From a checkpoint of a small masked image model.
Data: trained on pixel-art sprites of 400 made-up characters on tiled backdrops, 23.6 epochs.
Rows from block 4 of a small masked image model, named by matrix and row number. Rows with one number belong to one neuron. Each number is 200 + 20 x the weight over its row's rms, rounded and kept within 0 to 999. All counts start at 0. After the name is the row's rms in percent of the matrix's.
After each neuron's rows are labels from the 100 images, of 14848, where the neuron reaches its highest value: "top examples" is what is common among them; "lies over" is the class under the peak. Only what is clearly more common there than usual is listed. The data: pixel-art sprites of 400 made-up characters on tiled backdrops. In brackets: how many of the 100, against the usual share in percent.
# fc1: MLP up (model.blocks.4.mlp.fc1.weight, 384x128), inputs 64-127
# fc2: MLP down (model.blocks.4.mlp.fc2.weight, 128x384, transposed), outputs 64-127

fc1.34,081,188,196,189,217,195,186,215,208,176,173,209,228,201,218,192,183,198,220,197,237,196,217,213,158,181,170,208,218,162,185,240,206,178,208,197,193,199,174,232,215,206,134,194,199,143,199,178,154,209,200,168,222,188,194,205,172,198,218,197,193,199,163,230,191
fc2.34,103,198,197,212,206,195,191,200,150,225,205,165,191,174,185,195,194,203,197,232,197,189,195,195,242,211,232,205,195,216,216,161,203,227,179,244,197,189,237,174,188,167,268,186,196,242,221,217,226,200,193,203,193,184,222,189,218,217,183,225,206,191,225,189,214
top examples: blue (96 vs 8.4); large (71 vs 39.4)
lies over: sprite (76 vs 17.1)

fc1.247,110,247,162,213,186,183,199,214,193,195,156,209,210,189,187,164,185,227,196,161,189,226,189,234,219,220,216,190,204,217,193,192,229,245,185,208,227,194,192,204,202,214,232,178,194,169,216,217,183,190,201,203,221,172,186,207,186,155,210,179,181,185,201,215,193
fc2.247,132,234,194,219,205,212,185,180,179,185,177,204,160,189,212,205,197,222,211,195,201,194,177,214,216,230,208,204,198,195,201,192,208,198,192,228,216,175,214,216,206,191,218,172,185,163,214,216,193,181,209,209,202,215,183,206,201,133,200,193,167,154,207,258,179
top examples: green (90 vs 8.4)
lies over: sprite (43 vs 17.1)

fc1.262,099,234,167,221,236,215,220,179,209,174,193,218,203,213,178,206,209,193,195,182,221,157,197,195,198,200,190,183,211,204,183,217,261,225,217,203,186,202,193,151,191,183,216,216,228,212,199,205,213,195,171,193,220,197,185,240,216,211,199,223,181,177,182,208,168
fc2.262,116,183,223,169,154,200,220,194,214,196,179,150,225,226,227,210,199,160,220,232,185,202,160,198,204,211,181,190,165,231,206,183,174,174,176,222,217,226,196,191,210,214,194,196,192,176,176,199,195,211,218,224,164,190,195,188,191,219,189,229,207,162,174,179,234
top examples: large (92 vs 39.4); white (30 vs 8); black (28 vs 8.5)
lies over: sprite (55 vs 17.1)

fc1.0,075,196,202,216,206,209,203,203,192,208,189,215,210,178,157,224,195,216,195,165,203,215,180,167,196,248,205,207,231,222,189,209,217,198,205,205,161,180,199,216,193,213,218,192,173,172,226,190,185,230,193,196,206,171,199,177,160,164,171,216,222,181,186,146,147
fc2.0,091,195,172,200,194,224,172,180,203,223,210,167,175,215,199,227,171,225,177,218,206,198,163,234,208,220,201,204,167,207,189,202,188,204,198,199,179,201,179,210,213,210,198,185,230,204,201,174,238,176,218,226,204,221,158,199,170,189,234,178,233,234,217,217,244
top examples: green (54 vs 8.4); teal (25 vs 8.4)
lies over: sprite (38 vs 17.1)

fc1.217,086,220,196,227,222,178,195,195,201,188,182,211,185,217,195,202,209,188,223,186,185,183,213,158,195,201,183,190,205,208,181,232,200,171,195,215,238,221,216,171,217,221,150,167,197,217,212,201,167,216,162,219,192,198,210,183,182,206,189,189,218,211,220,230,231
fc2.217,071,219,187,170,206,174,164,179,168,179,188,197,158,173,206,179,177,212,165,248,203,185,185,182,196,245,171,232,201,175,194,187,225,216,181,183,212,194,213,207,208,192,201,175,216,212,175,210,210,205,187,188,177,214,209,145,211,201,201,162,227,221,194,195,232
top examples: teal (100 vs 8.4); large (91 vs 39.4)
lies over: sprite (100 vs 17.1)

fc1.25,082,180,179,188,198,158,192,190,202,211,198,219,195,189,201,202,192,200,205,177,211,210,214,168,206,212,224,225,191,182,234,218,218,198,224,205,191,202,214,247,201,195,223,167,182,206,200,211,206,203,174,160,172,180,205,219,207,160,185,173,186,164,168,199,176
fc2.25,100,216,196,210,209,248,161,191,200,207,224,183,217,219,210,180,202,201,144,212,180,180,192,259,205,201,188,173,196,212,173,194,178,201,186,186,224,177,179,159,177,245,172,210,187,178,226,199,177,220,202,232,231,227,170,181,191,184,208,188,226,237,230,213,192
top examples: teal (70 vs 8.4); green (30 vs 8.4)
lies over: sprite (92 vs 17.1)

fc1.305,092,252,168,209,188,190,207,208,181,185,153,229,193,181,200,171,184,206,193,173,216,241,177,228,216,221,206,219,211,211,178,200,206,228,194,195,224,188,177,206,225,202,201,171,182,142,215,203,202,205,202,196,189,170,180,218,197,151,188,187,175,178,200,239,210
fc2.305,126,181,208,209,171,188,181,185,194,200,202,189,238,224,203,218,215,204,214,234,179,176,242,185,212,161,207,193,200,185,201,205,162,188,202,212,177,190,216,195,207,218,206,244,187,238,199,199,197,226,190,198,220,209,200,199,209,242,223,220,229,221,196,202,205
top examples: green (83 vs 8.4); large (69 vs 39.4)
lies over: sprite (68 vs 17.1)

fc1.107,079,202,200,211,195,170,217,213,211,219,216,216,170,180,185,203,185,200,229,196,217,180,228,162,190,219,197,227,183,196,224,192,211,208,211,210,222,241,196,222,185,206,203,179,187,169,222,196,164,208,198,195,209,215,184,237,235,169,185,155,213,204,227,237,204
fc2.107,079,192,234,195,158,160,222,175,184,208,235,189,224,196,217,201,205,200,179,219,180,204,209,217,199,207,181,227,180,231,216,190,195,211,208,191,206,213,195,184,225,202,192,217,190,193,193,184,205,214,185,223,216,195,212,179,225,187,162,177,170,226,215,239,231
top examples: green (74 vs 8.4); teal (26 vs 8.4)
lies over: sprite (86 vs 17.1)

fc1.329,071,186,201,190,232,190,209,213,187,230,198,196,183,213,222,183,216,140,201,201,246,196,199,199,174,173,209,226,191,177,195,169,163,222,191,198,191,212,187,189,219,244,220,223,215,228,190,191,238,213,180,212,174,211,233,197,201,232,206,197,173,220,205,196,223
fc2.329,095,207,212,234,182,194,190,202,212,182,213,195,235,195,196,204,214,238,220,190,155,196,202,194,208,199,205,196,208,205,191,211,212,191,215,199,202,195,223,220,194,204,230,222,162,164,204,203,156,193,231,174,231,201,207,203,213,197,158,213,181,154,186,213,164
top examples: teal (49 vs 8.4); red (31 vs 8.5)
lies over: sprite (84 vs 17.1)

fc1.8,106,209,186,210,217,174,174,192,191,182,188,212,190,186,158,208,178,204,184,195,192,218,189,241,191,162,190,165,180,162,205,196,183,200,226,173,222,231,195,173,203,214,183,208,194,207,186,212,227,206,213,220,187,189,183,204,219,217,172,214,213,217,214,166,213
fc2.8,104,171,182,211,191,187,197,223,216,187,206,217,240,219,242,228,211,221,221,208,188,180,199,188,205,177,210,209,191,212,216,205,194,182,176,159,173,171,218,205,172,159,208,168,196,186,221,206,191,211,203,183,188,175,183,201,235,205,212,171,208,189,243,160,223
top examples: large (86 vs 39.4)
lies over: sprite (43 vs 17.1)

fc1.189,100,190,205,227,208,182,203,206,193,185,205,219,231,212,201,182,178,184,192,171,261,198,195,185,215,189,205,206,208,168,233,191,195,193,236,201,222,166,198,212,185,171,206,194,189,218,215,214,168,196,219,211,170,224,213,216,199,194,201,221,198,209,218,187,194
fc2.189,104,201,227,195,222,206,156,196,152,204,189,191,148,183,177,168,216,165,173,194,174,242,212,198,198,218,209,181,200,164,182,211,183,187,197,208,217,212,212,211,211,227,205,215,238,166,170,228,218,183,223,199,230,188,176,218,202,194,199,225,199,249,188,198,178
top examples: large (67 vs 39.4); white (25 vs 8)
lies over: sprite (49 vs 17.1)

fc1.242,076,183,197,239,211,182,216,213,217,194,194,212,196,193,199,199,232,204,224,200,205,243,220,149,157,187,193,217,227,172,204,205,207,212,179,216,169,205,191,233,197,206,239,182,206,254,204,186,211,171,192,190,178,165,239,206,203,224,196,180,197,160,195,178,207
fc2.242,088,175,176,211,173,169,191,178,188,172,216,185,228,206,193,220,204,205,206,208,201,208,201,195,223,206,234,201,207,180,198,174,190,208,229,189,192,200,219,196,221,217,209,184,176,177,190,228,198,195,175,197,206,220,167,204,220,133,213,211,206,201,173,220,193
top examples: teal (54 vs 8.4); green (46 vs 8.4)
lies over: sprite (97 vs 17.1)

fc1.363,097,215,218,232,178,197,212,211,224,200,196,199,175,197,210,221,175,228,213,195,149,213,157,204,201,170,193,216,170,227,185,225,207,207,177,182,173,202,201,196,209,219,233,177,202,213,224,210,172,169,207,155,195,202,163,200,188,187,208,218,145,232,169,206,193
fc2.363,084,198,210,186,237,194,198,195,195,171,198,197,209,211,185,180,209,176,187,195,226,175,248,202,195,253,194,203,204,195,228,189,216,210,242,226,239,203,230,212,207,202,157,214,186,180,181,199,220,224,197,221,184,177,200,196,211,230,223,169,237,181,241,220,188
top examples: large (88 vs 39.4); white (26 vs 8)
lies over: sprite (47 vs 17.1)

fc1.228,107,200,199,222,189,152,200,207,233,207,168,224,189,196,204,178,213,166,237,234,238,228,180,154,168,173,196,207,221,199,194,174,207,215,178,195,194,218,165,200,207,181,199,211,194,213,216,200,208,183,211,182,187,189,211,223,198,229,191,183,184,195,190,196,204
fc2.228,108,218,168,186,215,217,217,217,200,208,212,183,192,202,176,181,208,226,168,242,194,209,194,187,198,205,193,181,179,213,184,186,220,189,197,189,214,206,163,178,181,202,221,210,178,171,240,195,201,225,222,189,190,206,228,198,177,227,169,204,226,207,202,175,215
top examples: teal (84 vs 8.4)
lies over: sprite (87 vs 17.1)

fc1.237,067,182,211,171,199,199,194,211,208,220,204,210,208,220,195,188,205,203,187,200,190,187,265,185,166,168,165,183,166,219,205,225,183,161,232,211,206,229,189,165,184,180,220,195,208,238,195,186,185,166,184,219,218,228,236,189,218,225,203,182,192,234,207,176,194
fc2.237,080,207,211,199,202,192,207,204,206,164,210,205,216,214,201,231,221,232,234,213,189,204,196,172,214,215,221,190,228,196,194,212,184,215,192,201,174,214,218,215,179,226,200,236,239,206,181,229,208,238,202,191,190,200,229,177,169,238,229,223,235,187,205,153,209
top examples: green (50 vs 8.4)
lies over: sprite (78 vs 17.1)

fc1.158,093,210,218,208,169,194,171,185,202,158,196,229,214,183,220,187,236,206,236,198,194,192,205,203,177,194,218,214,216,162,190,202,168,182,226,219,192,201,186,195,188,220,215,217,186,201,195,220,207,181,186,192,224,134,209,188,188,205,185,202,203,194,192,230,206
fc2.158,092,203,199,183,226,263,173,165,218,203,178,210,217,234,209,224,151,209,205,201,196,203,176,190,221,206,201,203,155,232,208,172,228,200,204,195,194,203,162,245,195,200,170,173,193,216,188,196,220,236,218,194,190,214,222,204,203,233,241,183,177,211,204,164,226
top examples: large (87 vs 39.4); white (45 vs 8)
lies over: sprite (77 vs 17.1)

fc1.134,106,203,227,175,221,201,222,190,210,211,212,179,216,189,180,166,184,192,184,159,218,190,206,190,205,154,185,193,221,221,239,193,185,189,155,198,207,225,196,195,233,218,170,213,235,195,208,215,195,193,191,192,225,205,220,229,207,153,221,244,200,208,201,206,204
fc2.134,081,226,187,196,166,187,213,198,214,181,180,210,190,177,209,223,198,186,204,198,183,185,190,206,164,184,205,202,219,240,199,189,231,192,220,185,206,226,219,192,163,209,219,199,192,229,206,168,182,182,221,210,184,159,200,206,197,232,218,203,185,197,168,251,204
top examples: large (96 vs 39.4); lower right (56 vs 24.9); black (28 vs 8.5)
lies over: sprite (95 vs 17.1)

fc1.358,075,176,181,176,197,223,209,196,168,230,166,192,204,205,196,157,199,154,176,185,183,216,220,208,195,194,215,187,180,192,184,173,206,233,171,217,229,210,230,157,147,237,203,183,193,219,229,204,205,200,201,206,189,219,201,201,179,160,199,184,202,189,206,198,175
fc2.358,091,202,208,229,218,220,210,197,189,188,233,192,179,192,241,213,219,205,219,217,193,213,173,196,234,219,212,174,202,213,200,203,187,189,167,202,207,185,183,194,256,176,212,199,187,214,200,205,205,215,208,179,210,219,219,199,206,197,165,204,209,145,236,254,211
top examples: green (71 vs 8.4); large (66 vs 39.4); brown (26 vs 7.6)
lies over: sprite (95 vs 17.1)

fc1.166,083,170,174,222,211,205,197,194,205,181,196,202,213,200,198,185,213,172,212,208,220,164,194,175,167,211,152,185,213,193,208,199,216,204,188,187,220,195,171,167,187,190,220,167,174,173,178,198,185,240,188,187,185,221,162,217,200,192,202,202,241,208,240,204,209
fc2.166,081,216,214,187,216,198,168,199,203,199,219,208,214,213,208,208,197,178,211,193,213,202,227,223,228,199,228,174,177,209,237,226,224,211,218,200,209,202,199,200,175,204,163,211,222,213,200,200,221,177,209,216,186,169,215,186,209,169,189,186,172,190,213,188,196
top examples: blue (54 vs 8.4)
lies over: sprite (67 vs 17.1)